Weights of a small image classifier: patch size [4, 4].
Rows from block 3 of a small image classifier, named by matrix and row number. Rows with one number within an expert belong to one neuron, the router's apart. Each number is 128 + 24 x the weight over its row's rms, rounded and kept within 0 to 255. All counts start at 0.
After each expert's rows are labels from the 100 images, of 14976, where the router gives the expert most weight on average: "top examples" is what is common among them; "patch colour" is the nearest of a few named colours to the mean colour under the peak. Only what is clearly more common there than usual is listed. The data: fractals drawn by 1,000 iterated function systems, in grey.
# router: router (model.blocks.3.mlp.router.weight, 8x192, trained with AdamW), inputs 78-116
# up: expert up (model.blocks.3.mlp.up, 8x48x192), inputs 78-116
# down: expert down (model.blocks.3.mlp.down, 8x192x48, transposed), outputs 78-116

# expert 2
router.2 [122 137 121 159  73 143 135 107 113 130 118 129 117 115  87 122 119  97 156 158 137 129 134  79 151 118 139 178  88 142  89 165 109 144  97 176 111 133 108]
up.0 [103 137 135 150  98 102  97 128 123 161 103 153 120 121 148 148 134 122 128 134 153 121 104 120  90 136 178  88 114 108 143 148 159  99 136 133 114 109 107]
down.0 [120  87 162 124 161 197  86 143 156  99 131 148 129 140 135 102 119 131 100 106 118 173 152 147 159 122  92 128 103 124 150 144 135 165 140 115 133 129 123]
up.1 [ 86 158 146 136 160 158 151 140 139 105 112 165  99 143 139 117 123 119  92 125 107 201 121 132 121 116 128 137 116 170 157 120  60 153  94 102 160 128 163]
down.1 [147 160 103 137 131 132 137 128  99 129 119 150 164 150 116 121 138 139 118  81 134 121 146 135  70 118 118 119 127 119  96  82 159 139 139  92 105 169 126]
up.2 [ 89 139 138  92  88 130 150 115 117 116 132 105 133  81 107 137 144 138 139 119 158 114 126 118 123 116 168 163 161  94 151 148 184 134 102 107 139 122 110]
down.2 [157  98 153 120 111 109 113 114 167 121 127 137 131 118 159 115 101 125 120 111 150 128  95 165  82 119 177 138 151  82 151 119 122 164 137 141 152 120 110]
up.3 [ 73 150 122 118 141 131 163 105  92 102 157 109  94  63 131 110 142 128  65 122 165 123 128 162 141 138 138 175 153 163 115 127 150 116 135  93 143  87 147]
down.3 [118 201 111 114 151 145 144 110 166 113 122 129 173 130 109 125  99 143  90 156 107 109  75 127 111 108 133 169 110 156 101 149 115 117 115 134 103 133 141]
up.4 [147 172 148 131 127  99 100 148 102 119  83 141 117 160 102 131  84 155 156 137 101 127 138  99 148  96 131 175 119 110 128 130 130 129 119 153 137 164  94]
down.4 [161 120 143 110 142 109 151 105 129 172 149 152 103 142 115 167 110  66 140 131 180 128 139 131 151 110 154 114 125 151 140 138 119 128 126 120 117 159 152]
up.5 [114 151 109 144 187 128 159 134 142 128 136 151 166 139 147 124 148  76 132 143 112 126 140 119 112 106 130 130 131 122 117 116 129 141 160 122 123  75 134]
down.5 [ 89 170 113 124 132 137  82 131 125 101 135 151 176 107 139 109 137 165 123 132 134 139  97 123 148 130 108 134 145 110 105 135 106 116 216 129 133 115 155]
up.6 [141 120 135 133 107 123  98 126  88 122 151 122 149 130 150 120 106 154 112 175 153 173 114 163 109 116 164 141 146 111 107 147 139 115  93  75 123 141 132]
down.6 [102 137 137 110 113 153 175  93 104 135 122  77 103 165 122 106 144 107 154 100 128 134 103 166 132 131 157 143 145 117 132 125 114 102 105 118 114 170 108]
up.7 [115 109 136 163 104 145 151 132 107 146  99  96  95 144 132 148 135 172 164 172 122 102 121 157 162 117 117  89 162 138 136 125 184 143 131 116 134 184 138]
down.7 [ 83 152 105  88 152 162 120 141 138 130 117 140 114 134 141 179 130 112 120  95 124 139 163 189 130 147  84 105 115 131 147 129 109 122 148 169 145 129 138]
up.8 [155 136 170 120  92 140 117 158  94 140  94 101 122 149 132 155 145  69 125 135 154 151 140 105 178 126 128 157  94  80 113 134  88 143 140 143  94 127 109]
down.8 [140 122  77 146 140  95 127 102 140 157 132 162 152 145  78 108 135  75  89 142 112 135 118  86  87 127  96 136 107 149 160 106 122  74 132 133 142 140 119]
up.9 [118  99 136 139 158 111 107 129 177 165 106 142 150 137 128 120 152 118 152 118 152  91 123 159 127 123 146 101 112 131  95 113 116 162 175 119 118 104 120]
down.9 [151 172 101 101 100 116 126 147 186 166 127 105 128 153 133 144 105 104 119 132 102 141 156 149 160 111 145 140 124 145 117 127 160 113 144 121 174 126 139]
up.10 [148 128  93 114 138 161 152 127 113 163 142 150 101 112 132 112 108 152 118 117 116 106 153 119 126 132 153  75 136 118 106 150 148 106 120 136 110 109  96]
down.10 [123 144 130 113 126  84 159 109 100 191 199  81 124 137 102 123 144 108 119 155 149 129 121 119 167 106 137 153 154 133 160 155 118 140  95 144 108 120 104]
up.11 [161 160 109 126 139 123 132  98 103  83 134 142  80 103 141 121 127 106 132 140 103 115 123 108 151 138 152 118 168 154 142 144 127 111 178 110 110 165 101]
down.11 [142 122  83 150 114 109 146 147 106 157 143  93 151 142 147 138 132 118 112 121  67 166 111  98 105 142 110  68 117 125 130 148 160 139 117  99 139  87 124]
top examples: two maps
patch colour: black

# expert 1
router.1 [155 110  67 119 147 174  97 150 126 145 144  88 172 111 136 138 110 118 114 150 126 118 101 148 152 150 132 138  84 185 125 110 165 143  82 157 123 113 133]
up.0 [165 141 133 133 129 123 125 130 118 137 116 139  96 133 160  83 120 149  75 147  99 113 161  99  94  85 118 127 112 113 165 116 116 128 119 137 154 157 164]
down.0 [126 159 177 109 119 119 129 129  96 172 131  90 125 134 140 119 152 162 120 123  71 138 123 119 128 186 137 141 147  98 135 132 132 117 117 132 151 154 113]
up.1 [125 118 130 114 142  99 120 125 127 143 149 148  61 161 127 155 103 104 139 110 147 139 112 127 104 132 116 110 120  95 160 120 114 108 104 123 115 142 104]
down.1 [135  77 145 132 135 144 141 125 147  99 177 106 130 118 147 127 154 129 111 119  71 144 133 123 160 134 131 117 135 158 146 129 138 141 169 123  97 138 127]
up.2 [173 126 128 150 104  87 141 151 117 162 178 101 131 154 156 122 133 136 140 136 134 166  87 118  92 104 166 115 124 134 150 143 135 131 100 147 176 129 137]
down.2 [140  93 136 126 128 125 165 167 130 138 116 150 125 158 165 165 147 104 165 128 149 102 109 100 144  92 151 144 130 184 156 111 116  93  83 124 122  86 148]
up.3 [ 95  99 112 127 157 135 137 120 172 105 119 110 111 107  97 145 166 168 153 132 110 116 144 158 140 155 114 123 112 118  86 121 134 153 125 153 149 106 129]
down.3 [112 131 110 169 126 112 138 135 111 125 165 103 116 119 143 116 124 133 124 120 156 109 144 124 147 138  91 156 119 144 136 149 131 128 135 146 106 126 123]
up.4 [116 115 111 165 137 111  94 139 141  99 144 116 160 127 155 148 144 122 115 163 117 132  89 106  90  93 101 110 127 128 128 141 116 133  84 125  88 139 157]
down.4 [109 148 105 175 110 126 121 128 136 129 172 137 138 125  97 117 119 110 136 180 141 107 161 125 108 159 107 114 133 114 117 130 106 126 166 127 150 113 115]
up.5 [137 115 141 144 106 173 112 143 159  76 125  93 101 105 107 161 114 111 105 110 171 144 159 117  77 160 113 110 160 106 165 124 130 135 162 125 112 126 137]
down.5 [114  98  97 143 128 147 149 138 122  83 107 126 135 145 104 117 130 121 145 178  96 125 130 145 103  77 152  92 121  89 127 138 128 110 132 137 141 160 158]
up.6 [ 87  55 129 154 142 111 125 141 120 137 132 142  90 176 136 116 124 115 119 165 133 127 114 148 122 110 133 161 110 116 110 168 119 108 129 116 110 130 154]
down.6 [188 129 162 170 113  92 120  80 129 128 164 109 106 103 129 137 156 164 135 137  85 139 126 121 125 128 109 135 164 119  91 173 102 119 115 158  94  83 119]
up.7 [104 142  89  94 151 173 105 100 115 171 117 116 123 116 135 107 164 146  42  99 145 129 143 146 141 141 141 141 132 103  75  86 120 162  94 139 143 140 116]
down.7 [ 86  87 171 136 110 119 176 116 131 120 109 135 147 158 153 113 105 156 142 193 162 121 127 102 145 110  92 166 128 145 160 110 159 125 122 116 111 119 107]
up.8 [112 118 151 136 117  77 119 103 123 147 133 112 128 120 135 145 114 165 129 133 114 120 110 128 134 117  92 144 103 146 136 104 148 176 122 149 158 137 119]
down.8 [128 154 131 117 136  89 175 144 154  95 112 130 176 148  73 102 121 116  79 124 135  73 110 125 115 137 123  96 123 139  84 107 148 122 133 120 144 117  99]
up.9 [114 144 156 149 123 168 133  94 101 157 114 131 146 146 136  94 128 183  97 113  70 105 125 109 111 115  91  85 134 118 149 125 146 101 142 110 105 138 163]
down.9 [162 142 121  87 152 191  90 126 135 134 143 113 123 141 172 154 139  93 122 120 127 124 112 146 119 157 184 142 124 162 100 142 142 169  96  91 130 151 158]
up.10 [119 123 144  99 160 143  74 116  84 148  96 101 112 121 126 140 116 142 129 161 179 139 146 102 125 153 137 128 147  57 117 155 145 158 122 123 146 145 160]
down.10 [108 124 119 133 106 131 141 117  87 149 150 149 162  80 123 113 145 123 134 160 146 151  83 137 108 112 148 126 127 146 181 140 180 123 188  87  67 151  96]
up.11 [123 105 153 127 129 145 111 136  66 158  95 138 101 198 132 196 131 145 132 123 117 127  87  69  95 109 139 135 150 100 117 143 141  94  94 140 119 130 158]
down.11 [136  97 158 141 179 129 115 145 119 142 114 166 102 111 123 119 126 151 133 169 107 125 118 145 106 107 139 114 209 146 147 140 161 122 195 135  99 118 158]
top examples: four maps
patch colour: black

# expert 4
router.4 [145 113 107 114 175 112  90 148 107 127 136 170 122 105  88 130 174  99 146 121 108 134  95 150 189 152 115 128 105 174 108  95 132 138 105 150  75 155  94]
up.0 [137 123 143  85 107 152 162  97 125 129 208 161 148 151  95 101 117 134 132 142 133 165 146  94 145  89 137 131 112 114 131 102 112 123  98 111 138 107 157]
down.0 [146 129 135  88 169 137 107 155 122 150  89  98 139 104 118 133 144 123 172 125 142 130 107 128 133 188  87 124 136 133 139 113 144 137 130 130 126 137 139]
up.1 [ 89  92  96 130 145 165  90 149 110 177 102 133 138 114 116 156 119  89 141 144 138  92 100 154 109 159  97 105 122 105 114 145 104 143 112 129 127 122 123]
down.1 [141 121 160 135  94 134 156 106 109  85 154 130 127 162 115 134 112 137 122 144  97 138 102 141 135  92 121 124 107 119 170 122 165 125 100 152 139 147 113]
up.2 [140  96 116  95 170 104 146 109 113 129 141 112 153 141 135 124 150 109 132 142 176 116 134 113 124 142 127 148  83 122 137  93 130 191 115 118 127 111  94]
down.2 [137 147 115 120  98 123 108 167 121 142 155  97 113 100 154 133 153 173 145  93 136 143 116 155 140 117 145 111 171 107 127  75 137 151 151 117 157 104 132]
up.3 [118 139 128 154 160 114 109 166  87 168 147 131 109 139 147 120 143 100 163 148 127 133 110 116 128 119 154 113 140 142 119 152 128 112 136 127 172 148 119]
down.3 [150 110 116  80 142 162 142 135 153 145 135 135 116 161 115 127 158 128 107 148  91 104 117 119 130 103 156 148 126  55 128 114 133 127 121 144 118 121 148]
up.4 [146 124 156 153 144  94 169 174 146 155 196 163 152 112  67 128 121 125 142 134 166 131 107  81  90 136 128 146 120 142 132 131 120 128 131 137 136 174  87]
down.4 [147  99  93 149 141 131 153 105 115 147 105 121  92 134 107 134 108 140 121 145 132 124 121 130 111 141 136 143 127 115 164 138 122 119  85  50 118 150 151]
up.5 [143 116 120 120 107 111 124  91  92 113 137 146 145  88 129 112 137 143 119  94 127  98 157 126 162 104 175 149 147 141 161 141 147 103 147 127 124 130 141]
down.5 [134 118 179 141 126  94 127 141 133 142 121 106 129 155 124 174 144 104 105 113 141 124 115 117  89 153 108 155 167 136 131 120 139  97 139 156 119 141 113]
up.6 [ 93 175 160 143 136 104 104 127 168 143 120 116 162 104  81 131 151 152 109 135 125 129 152 133 106 129  86 146 132 117 119 119  76 141 122  93 151 140 168]
down.6 [114 117 105  88  65 136 130 124 152 125 132 141 158 168 156  85 108 119 138 143 121 137 126 116 129 189 167 138 107 112  73 143  94 161 140 150 135 131 125]
up.7 [ 90 174  99 100 129 138 155 143 138  92 134  82 109 116 149 126 130 119 148 123 112 120 132 108  83 119 136 115 105 108 140 113 135 136  96 168  96  98 140]
down.7 [141 108 162  98 120 131  83 143 136  84 182 138 129 146 137  98 111 119 120 106 111 109 158 163  94 135 108 165 155 113 161 126 145  98 136  93 123  91 122]
up.8 [175 106 123 120 123 103 150 131 151 127 130 161 108 137 130 134 124 118 121  92 153  97 115 145 189 138 103 130 115 127 131 158 144 149 112 110 120 122 100]
down.8 [119 170 127 118 104  76 109 115 129 129 134 141 101 122 115 112 114 157 106 103 138 149 145 120 143 133 167 144 122 136 148 122 161 160 169 157 114  99 117]
up.9 [122 161  87 105 149 134 121 142 158 146 132 119 136 130 152 101 123 116  90 138 146 177 112 136 136  62 133 127 101 120 150 128  73 133 117 157 126 125 159]
down.9 [ 97 124 118 166 143 168 126 130  83 125 131 159 132  98 135 137 148 135 102 124 121 101 164 140 109 114 130 126 101  85  91 119 142 141 121 149  86 116 121]
up.10 [123 151 109 115 151 162 122 159 153 100 134 144 137 134 165 122 130  92  83 111 122 137 154 145 133 116 133 121 159 152 130 114 121 133  78 151 149 120 115]
down.10 [ 93 112 118 144  96 159 115 112 141 162 134 137 109 123 155  84 132 200 147 136 137  78 119 117 147  93 150  79  96 138  85  85 155 144 110 122 110 122 142]
up.11 [129 111 171 124 117 152 118 143 114  84  91 102  84 134 162 130 147 116 120 156 136 152 144  96 162 113 154 109 171 139 130 134 157 127 176 137 177 101 143]
down.11 [156 168  92 201 124 107 127 116 144 134 142 138 101 122 139 101 137  98 120 125 141 138 153 141 147 134 139 137 144 145 156 154 113 166 173  58 158 143 154]
top examples: dense
patch colour: black

# expert 6
router.6 [ 98 113 121 101 170 122 112 150 139  89 118 144 124 118 166 139 135 100 116 126 120  71 119 143 134 143 141 156 121 122 148  96 163 139 152 123 131  97 132]
up.0 [118 139  86 148 136 126 116 148 150 139 105 106 109  77 130 104  96 116 127 149 143 153  69 161 173 135 161 130  90 128 138 103 153  86 172 158 120 101 142]
down.0 [103 121 159 128 106 111 123 179 144 132 137 159 145 112 130 133 100 126 121  74 160  92 142 105 161 145 100 132  97  82 134 113 121 129  95 141  91 130 164]
up.1 [ 72 143  99 110 196 135 151 149 119 162 184 126 201 146 112 135 103 123 153 119 117 140 120 184 126 159 105 142  90 125 145 145 145  86 111 139 124 120 153]
down.1 [121 141 116 173 141  93 166 108 125 100  75 143 156  81 135 131 149 147 138 153 131 155 158  99 126 148 137 133 116 160 146 132 119 147 142 119 157 135  92]
up.2 [134 122 146 133  92 141 128 105 148 157 120 143 121 142 139 101 121 117  85 148 105 149 182 120 172 119  44 146 135 121 130 131 117 173 183 151 115 137 110]
down.2 [106 134  96 127 185 129 146 133 134 105 126  83 106 140 140 156 170  86 157 145 120 129  97 125 139 154 147  86  92 141 119 119  90 135 129 128 157 127 158]
up.3 [151 139 126 175 140 113 123 158 102 142 124  95 121 146 111 109 166 111 168 118 144 110 146 142 147 134 147 147 191 102 121 133  98 104 120 116 109 135 131]
down.3 [155 102 140 124 130 104 121 103 156 119 138 143  98 140 111 102 105 125  85 124  91 100 105 151 158 133 129  90 118 147 125  91 107 105 111 102 152 122 146]
up.4 [124 170 115 147 133 164 123 125 142 115 122 109 166 132 151 123 161 131  88 151 141 159 107 151  81 103 148 130 125 153 161 142 110 136 179 141 132  97 138]
down.4 [101  92 104 121 131 129 168  97 104 143 119 126 149 130 154 156 113 113 102  85 112  79 125  56 125 119 128 150 100 122 105 105 114 122 124 145 114 153 112]
up.5 [ 92 144 156 111 112 129 141 174 134 177 105 174 148 113 149  96 117 162 127 109 153 109 113  85 150 118 125 138 129 148 136 144 168 105 142 156 141 148 134]
down.5 [154 121 151 112  85 138 123 119  91 123 147 136 141  92 112 132 124 130 135 113 124 151 102 152 129 142 148 117 113  89 125 138 127 147 108 142 119 128  81]
up.6 [ 94 109 132 140  89 147 144 116  75 135 146  97 104 116 132 135 131  80 130  98 140 140 148  95 112 175 123 102 136 132 195 149  88 133  92 126 118 141 114]
down.6 [ 99 163 102 130 106 165 151 150 112 170 114 125 141 165 100 124  84 137 157 106 123 119 112 119 159 147 137 147 189 125 122 129 130 120 128 112 139 126 122]
up.7 [127 150 145 157 145 156 135 179 128 146  66 129 107 115 133 118 109 147 175 132 128 132 120 121 131 176 124 129 110 142 154 120 135  77  89 123 127 156 152]
down.7 [126 140 110  96 107 125  92 124 105 176 136 147 146 112 132 123 115 180 159  84  87 132 147 120 103 111 141 121 157 102 137  94 121 111 152 106 135 145 129]
up.8 [115  72 176 137 149 113 134 140 132 153 132  99  89 134  71 136 100 113 132 154 150 122 132  82 153  86 115  90 157 140 106 132 131 108 146 118 104 113 160]
down.8 [144 149 115 149 153 155 104 144 124 104  97 108  87 115 138 142  93 133 115 144 169 145  65 144 144 104  67 111 115 127 119 136 124 106 117 130 150 101 167]
up.9 [ 96 115 109 145 123 115 116 135 162  96  97  97 110 107 131 108 151 137 143 169 123 169 177 145 110 117 111 130 112 196  96 102  97 121  88 164 116 134 102]
down.9 [144 131 129 121 125 133 106 121 140 126 200  67 130 121 150 153 104 106 116 150 110 181 152 150 147 101 147  67 139 156 116  98 106 127 152 149 117 128 139]
up.10 [104 143 154 107 130 107 141 144 138 122 113 159  87 166 137 113 141 123 141  70 110 125 109 138  88 101  69 144 157 136 126 157 132 127 146 159  79 118 139]
down.10 [110  93 137 119  77 141 109 114 121 119 149  84 112 145 139 132 129 111 100 143 130 115  91 121 104 106 127 119 113 155 101 117 127 113  67 153 161 126 148]
up.11 [129 130 125  73 126 101 119 131 118 147 111 102 144 171 106 136 110  91 134 111 111  89 115 156 160 111 120 135 139 129 144 116 155 152 149 153 158 151 165]
down.11 [129 145 137 131 140 157 120 116 162 177 129 107 130 108 127 117 115 162 171 116 152 127 122 156 137 142 105  90 140 103 139 108 152  84 139 135  84 102 141]
top examples: dense
patch colour: grey

# expert 7
router.7 [158 140 129 119 156 107 135 149  80 108 115 110 164 109 136 120 133 138 108 153 121  87 104 152 143 150 145 123 114 150 129 142  91 158 103 118 111 123 105]
up.0 [166 133 119  99 141 112 178 146 146  72 121 144 121 126 127 152  97 136 126  83 118 128 153 116 130 175 102 134 152 116 140 126 102 140 136 129 124 155 140]
down.0 [100 171 121 149 104 124 125 108 146 176 114 138 157 101 132 134 132 127 132 156 137  95 135 158 133 144 135 121 143 126  89  85  72 149 117 144 149 128 120]
up.1 [173 161 145 112 110 124 132 177 152  96  95  81 115 168 107 131 140 142  95 125 130  90 148 147 123 143 140 129 105  78 127 132 115  83 160 168 155 131 108]
down.1 [152 140 175 135 129 115 135 133 132 199 121 137 135 155 143  77 169 135  92 117  84 132 117 125 156 100 134 136 127 133 157 149 129 115 150 150 135 172 157]
up.2 [176 137  95 144 158 115 140 126 139 106 138 115 188 119  91 102 121 105  86 131 102  94 148 148 130 132 120 136 146  94 103 187 166 108 151 123 153 101 145]
down.2 [115 115 125 138 133 126  80 118 134 154 114  83 117 114 148 128 130 113 125  93 161 139  98 135 124 147 122 139  93  60 157  98 131 112 116 147 152 106 101]
up.3 [111 124 129 173  89 114 109 141 150 139 170 147  73 172 143  95 151 133 101 144 108 155 146 142 144 154 111 146 166 133 123 112 119 101  86 152 114 144 111]
down.3 [164 181 128 113 154 100 180 129  76 149 132 129 138  99 109 127 161 124  92 175 131 138  96 125 148 106 115  87 103 147 125 143 179 133 130 113 106 139 130]
up.4 [136  96 166 139 156 136 122 130 166 126 126 128  99 108 134 110 106 112 118 137  80 143 118 120 125 119  76 153 138 105 116 144  78  99 172  92 133 118 125]
down.4 [162 145 155  97 159 116 141 113 118 133 123 124 159 145 132  87  96  68 114 161 116 110 125 132 121  99  92 111 135 147  80 132 131 138 118  98 119 160 144]
up.5 [ 96  96 127 172 107 104 125 115  93 135 131 142  92 162 160 110 116 125 114  67 110 129  77 122 105 184 115 135 161 148 103 123 117 155 138 156 145 139 106]
down.5 [113  84 133 103 101 149 114 153 143 187 141 136  88 117 145 168  98 164 171 135 106 139 154 123 150 116 111 114  98 118  99 148 171  94 111 132 125 172 130]
up.6 [161 120 132 158 123 125  97 114 151 151 152 145 114 172 103 147 167 135 125 124 108 122 107 135 123 135  87 157 128 107 151 104 126 132 129  95 157 109 142]
down.6 [158 127 134 133 172 124 151 130  93 140 127 127 109  94 134 105 112 114 143 107 108 132 153  77 130 166 138 126 132 138 125 152 143 116 140 164 144 133  89]
up.7 [127 103 128 125 125 139 147 107 102 144 118  87 104 153 135 175 132 117 147 160 132 108 135 125 109  94 122  78 146 147 143 157 165 147 156 140 134 125 152]
down.7 [135 112 144 143 121  93 107 151 191 131 135  72 112 121  94 106 116 123 114 122 182 107 127 121 129 167 126 118 119 120 152 136 147 164 155 167 133 134  85]
up.8 [144 152 105 126 144 127 125 138 139 134 160 117 104 130 145 106 137  89 131 147 105 120 165 159 116 148 144 136 100 169 128 131  78 134 124 121 122 122 166]
down.8 [113  92  84 156 115 148  99 111 119 179 128 156 163 149 129 105  88 145 149 157 116 118  70 100 128  86 107 161 144 142 136  72  97 126 131  99 119 115 125]
up.9 [112 122 114  52 121 118 130 119 122 121  86 194 164 110 136 128 115 154 118 135 162 149  75 128 114 152 111 104 140 160 132 127 144 149 157  70 160 121 118]
down.9 [100  87 178 122 151 132 114 102 127 156 110 142 113 129 109 139 140 122 113 133  84 105  99 147 145 115 124 166  67 126 104 103 100  82  75 176 120 103 157]
up.10 [122 132 137 141 177 143 142 147 136 111 137  99 134  69 119 130 121 145 117 125 112 142 149 122 113 119 161  82 127 135 123 128 156 164 104 132 147 120 152]
down.10 [107 116 107 157 132 109 129 107 122  72 118 123 116 121 122 170 121  98 140 100 163 123 143 165 115 150 126 173  91 175 115 115 129 102 118 140 111 167 167]
up.11 [129  90 129 100 172 124 156 149  91 145 127 172 116 130 145 118  79 120 133 118  72  94 107 147  99 126 152  79 137 162 130 148 113 146 146 123  80 136 126]
down.11 [126 119 153 125 107 114 118  85  86 157 141 110 125 125 143 134 109 143 134  99  84  99 123  60 120 167 178 162 164 125 144 109 168 123 114 106 133 140 122]
top examples: dark on light
patch colour: white

# expert 0
router.0 [117 147 138 185 109 131 157 106 155 124 119 117 136 134 164 133 136 135 127 114 129 157 152  92 104 106 122 133 166  85 161 169 123 119 146 135 133 131 150]
up.0 [ 99 145 131 153 136 143 138 131 120 173 153 159 131 111 184 130 160 127 118 167 144 110  92 159 125  94 126 115 112 136 153  70 118 120 100 128 117 183 144]
down.0 [108 123 138 104 167  96 124 168 129 143 137  49  94 134 126 138 120 142 133 134 114 140 127 145 157 164 126  89 136  89 144 149 129 144 172 115  89 152 166]
up.1 [131 131 126 163 115 141 108 102 131 104 148 121 134 118 116 110 138 154  84 105 131 170 142 178 121 145 132  60 178 163  90 122 134 132 150  73 120 146 150]
down.1 [120 131 155 106 106 132 102 123 103 155 122 164 111 139 153 130 119 127 104  87 149 115 133 139 128  86 201 160 134 100 180 100 131 124 169 131 114 151 156]
up.2 [127 131  99 116  98 147 112  86 142 132 143  85 152 112 154 142 156 131 141 136 129 138 150 126 154  86 107 134 156 114  98 122 141 145 173 126 123 157 152]
down.2 [167 137 119 136 136 132 159 129  96 103 114 122 163 107 178 118 117 135 116 119 144 119 128 142 107 144 115 136 110 145 146 163 157 125 119 132 114 144  83]
up.3 [117 139 150 124 154 154 176 118  98 110 120 165 150 139 127 109  82  87 151 138  75 129 122 152 115 123 139 103 130 176 101 148  95 144 138 154 123  76 144]
down.3 [115 111 148 135 130 116 111 129 134 159 142 103  88 135 135 137 106 154 126 125 149 148  99 117 160 145 144 165 176 107  97 123 103 136 143 145 102 119 143]
up.4 [155 165 140 154 122  88 129 121 146 103 110 109 122 104 116  97 130 146  77 139 113 116 124 124 177 121 140 149 113 154 120 165 110 101 166 166 140 124 124]
down.4 [115  93 144 128 117 139 128 117 154 194  90 152 175 161 105 139 109 124 147 122 113 127  98 156 147 113 134 131 120 135 109  85 167  99 137 133  58 129  91]
up.5 [152 111 138 110 147 128 119 125 139 166  97 152 142 129 149 142 104 150 126 155 126 144 128 112 132 133 130  95 131  98 129 141 159 108 166 116 116 142 129]
down.5 [145 132 137 112  94 125 116 132 129  96  95 137 138 111 136 166 122 131  77 142 150 119 117 142 107 108 103 110 124 156 140 163 109 131  91  97 133 149 150]
up.6 [110 107 107 141 109 180 127 147 106 130 151 113 175 130 156 169 126 100 117 153 134 101 123 127 115  90 148 160  88  81 108 110 120 140 140 145 126 123 178]
down.6 [133 126 151 140 107 109 130 101  79  98  87 134 127 124  95 120 112  97 130 129 134 126 132 114 110 168  86 108 147 114 137 158 153 144 143 115 128 110 111]
up.7 [136 100 150 124 100 128 150 112 116 113 153 119 121 158 112 143 123 141 142 112 104 105 190  85 117 110 114 125 124  90 147 128  95 112 135 123 105 163 131]
down.7 [155 153 100 116 167  98 124 158 131 104 122 128 138 114 140  87 144 135 149 111 126 154  80 163 103 173  99 166 114 115 103 111 134 130 128 122 125 114  93]
up.8 [118 105 110 186 120 162 121 146 139 141 102 114 157 126 112 139 121 120 131 139 137  81 118 139 111  83 150 127 146 150 114  80 112 121 122 118 140 134  94]
down.8 [132 143 133 113 139 113 117 128  99  84 117 123 143 109 114 105 109  72 130  92 130  59 126 140 148 122 117  87 160  95 148 108 109 132 110 113 128  96 120]
up.9 [153 163 139  80 112 122 123 150 174 152 150 126 117 107 121 148 188 120 125 131 137 155 150 128 120 152 111 174 134 133 132 149 127 141 192 172 108  81 122]
down.9 [132 130 170 138 119 131 175 121 145 129 140 122 103 127 109  98 109 143 141  94 123 194 112 115 119 137 128 100 111 135 144 132 119 125 102  94 135 143 110]
up.10 [127  93 114 152  98 169 152 161 131  96 107 117 134 126 158 154 110 165 169  95  84 105  82 132 154 124  92  97 130 134 138 135 142 109 135 172 141 112 132]
down.10 [138 136 181  84 122 134 137  93 103 101 122 116 107 138 120 107 113  97 104 128 112 112 140 131 111 146 136 151 178 113 137 126 102 120 121 113 124 132 136]
up.11 [123 106 122  91 131  88  90 177 116 112 115 115 133 104 133  81 138  82 117 108 102 162 110 120 129 137 129  88 115 109 141  58 124 125 104 115 103 118 109]
down.11 [130 153 129  91 107 149 157 172 142 103 138 131 135 141 122 126 154 138  74 134 130  84 156 133 137 137 116 115 186 138 142 102 137 138 113 118  86 153 123]
top examples: two maps; sparse; dark on light
patch colour: white